python train.py --arch="unet" --model="segmentation model" --dataset="larger renderings of crowded toy scenes" --train_examples=45211 --image_size=48 --crop_scale_min=1 --horizontal_flip=false --translate=0.12 --rotation_deg=5 --num_classes=31 --norm="groupnorm" --hidden_act="relu" --weight_standardization=false --pixel_unshuffle=2 --widths=[64, 128, 256] --blocks_per_level=2 --block="basic" --attention=false --upsampling="pixel_shuffle" --init="kaiming_normal" --residual_init="scaled_by_depth" --optimizer="muon" --muon_scale="original" --learning_rate=0.019 --momentum=0.95 --nesterov=false --orthogonalizer="newton_schulz_5" --adamw_lr_other_params=0.00097 --max_grad_norm=3.0 --ema_decay=0.99 --max_steps=14000 --batch_size=256 --epochs=79.3 --lr_schedule="constant" --warmup_steps=420 --weight_decay=0.03 --adamw_weight_decay_other_params=0.05
Rows from block 6, named by matrix and row number. Rows with one number belong to one channel. Each number is 128 + 32 x the weight over the matrix's rms, rounded and kept within 0 to 255. All counts start at 0. Numbers have three digits each.
# convs0: first 3x3 conv (model.decb.0.0.convs.0.weight, 128x256x3x3), inputs 30-39, a 3x3 kernel for each
# convs1: second 3x3 conv (model.decb.0.0.convs.1.weight, 128x128x3x3, transposed), outputs 30-39, a 3x3 kernel for each
convs0.75:131111144127123142136117143135115123142127146131139158141121127107115116091118078125127138119135111121123109126128132122124125125133119107142139117109113115151126130114106113110118114106102127148139125124125134149146145150154159144128144153119132123133124117122135130135
convs1.75:127123144107104140127097098058075135099092160129075110101097094093133168138093140128133096182102044145079106136135078091080131096104132130117138139119112108154115088136106124156143112140133160119120167122149162123196173154087086110161135135150097217111171139110147108178
convs0.76:141127119115119131124129130129133145138135127133142134116093098133102139158172155119082091091099144113118149139133136138151130142129124130131135170172122108113075112118150141162096144127112124121118143127122136124118130176155144131102121121127133136135150130139135120139
convs1.76:121081099172150115132118100135091133153129147069122161135169113138120117108133173155108161140145111125113074197173158115172154145108129147203147124126097102091074167181114126225114114119125206162083179169153160111148133103119114073140127135174147134120157140147177145141
convs0.77:107123140135126139114132124131137139134134137125135129133100138145153144140194167127108118127147133138141130151134146134133131134118121147137120110134089099105129087144173120182154101110086142131148128129139136126128138122140120135135124130167132131131136143125134130138
convs1.77:184118110114163146116103098111122117101134118172165113118122137124131179160163148175231182080184165102077103152189090100150088110182146204181150171121090126111104103094115121134162119125132150126107140164097153149096125130132097083062132118126064095132131113151071114158
convs0.78:135129131126133117125127124120126123142146131123138133110120105119064100115138110103163135122143118137141129115128118118130122120125129143092124081110102109125118088118127089135078149140133112117128129124131141124133134098125124115096124110126125125116131130129130124126
convs1.78:081120118107104105109105125122116089156156111169126144104120128103101120182090095164132108110126138154109154133089164167143127164139122145177104134114132102186127135084101105086097081128141093119161141128144126114087090166162062103178110061099101090112105130133151153117
convs0.79:129122131147122126124113144127121114122130126142143137136126117117195113129186111107095112114106119091124127137133125136140125123125118127131106146149135151143128099137140152130135153117127127132142122141145111123124109131159134171129143164161129141124138131138136129117
convs1.79:126129131089154131132122151140107133097125110135148149144136089163228102190172101049128158155196146206229143170178128088116107081181116113119159119117085135056032071103128087115119166156145121138111108100085065146163156148109109066135102070112120150177158126141151155114
convs0.80:145132146136126112142128106135143128135119120126124115134188133138167152115141122109177131118158147132152120133130125121125118131124121136134129112144134161144105115131124115150108118100138136120129121110118140115128101116126098126128125127147123126127116119116122133124
convs1.80:112098172091145130126145060132138095095127161107132197105098141094103083112129146110121142126140089101108149091082109122141131108103126180105158108155116114126122112137105122097101088104129171129091127152156119102141128149124147131127087153183144207105149104138143114099
convs0.81:126123148141128130131122138131140140131134129133138135097151122146143121150104151146130144130146138116124138117122125132136140122125137140109109129109126095125136120101139114146081112080105116134131132124134130127126101122095104124138136124139130121123131133133131132121
convs1.81:131102103167031105171074078110120131117099160052065117078137115164137165139143136108114136144146127111119085083071140123152118103080140104083052124145096189121117115102128151121143119124093138103129170105142164143118206169080145111124174158125154139118147157104100103134
convs0.82:136109118133129132118147135127128117125121119117119107114174116126146136117120126122152116141152139129124123117126125142130138128130141144127178113109156133110118103130127147140142089145112146133130125153128137134135122125119122139121133149112121129126124128134130114127
convs1.82:189154097146143159135167098138181108119179127109207118116187140109118116123156140095143143099169199100174158180165119082120135094128130120091152069125135122155155107115128132114077157172103150183118147155130098075077164095119168173137119124113119073160177120134160119115
convs0.83:121140128136142121123135139131140119133132122119123130103118108115139071139103086136150114107112134113117112120126132105123129125123127127112109146134120151161150098115107112110127142171143134119117119121131112124131148145096121132105143137121133128118133124129123129128
convs1.83:124142150154090181139139136090142158047071152089103129154160119172143163090151121117094124201140119144161146074143190144102111058130118158077053125138083110065181097117144139178124118142179126049147163051122137142127216136141147130063175100111198190151048095132000059140
convs0.84:121114126110111117122129138138133123130126129130134135109139107080123129155147108114125139125130113127107098127132123132128124127134122155155128127116084132130116144137140133132122143106139135126117139124139135132116108139130122154148108151111127126123138124137137130123
convs1.84:133183113130173164103168124109083148110157150137166134208095129137071101157057140175144147119174197081068131126114100146109079097075127084115113067139094109132104087116062098144126097176104067045113092087086168163111125133137135120161136094118074069116170170104143142112
convs0.85:128142137114128136114140119114122134118121135114115129109100095120136117097061097141155159138118130099125133122124120129120127116129135117120110138154110103102138106127130105096104105107140111115115133146131123129135133118129131120112125128144121130126126118130132128130
convs1.85:128069152097107144116132102163149132114064124149112133153108087138116175153136152113169134180097120089141115124164183125125133117119162115188126164152097155148146183154164121087077111159147114170172132085109120133128071107137179195090146123178094053169016128120152156139
convs0.86:112136135134118125149122124132147138131129122128136129139105121147139126166119130135131130112139117115114108127131131130138128131124139111157125145123136119142123127143121102119126114094116121140122137126140118138135141149138143123154125097167127130135128120129127117130
convs1.86:126152123143087096144156156142163189103158180123153118107141194099067074139144131115110110114133202116140190109150147140161163090118182153119071162148093122145166164160140101153128157153138126142169145170146130081123107069164139227152141122102167100151117092133123105104
convs0.87:130141142124111142123102150125126139135126134132132135157132137151095119102091085097135115137136133140154139137129132127130141129114129137120108104118141146129132123175121141141114148149096119118130119140128126140129163165125131166137148154122133129133122128130125123120
convs1.87:132122113090118148144080132099141135114165180173094094145147127112042089116094104115168178109107133153142091102143167140147162091151126110103144105122090121136055102142162110129104108161172122159160110095115120099119103083103165150171106103112093098114153225135179185196
convs0.88:143128130138131114140107117133123128119124128131124126103105090092102131126099127150152152129145136124135121131131127122129123135127124155110136133122100126120105104109127137127136113131135134123113123128138124124130119106125160123123134153161120127125131131129137128121
convs1.88:100159103143189118069160089082126184137108115100100115123065065151100127145176170091214131093094140126092136122158115083067096111094119121119100156163149144120088153109077147108178152163161147160171105046106177213160112088048120081139189178134138105129161163102131122114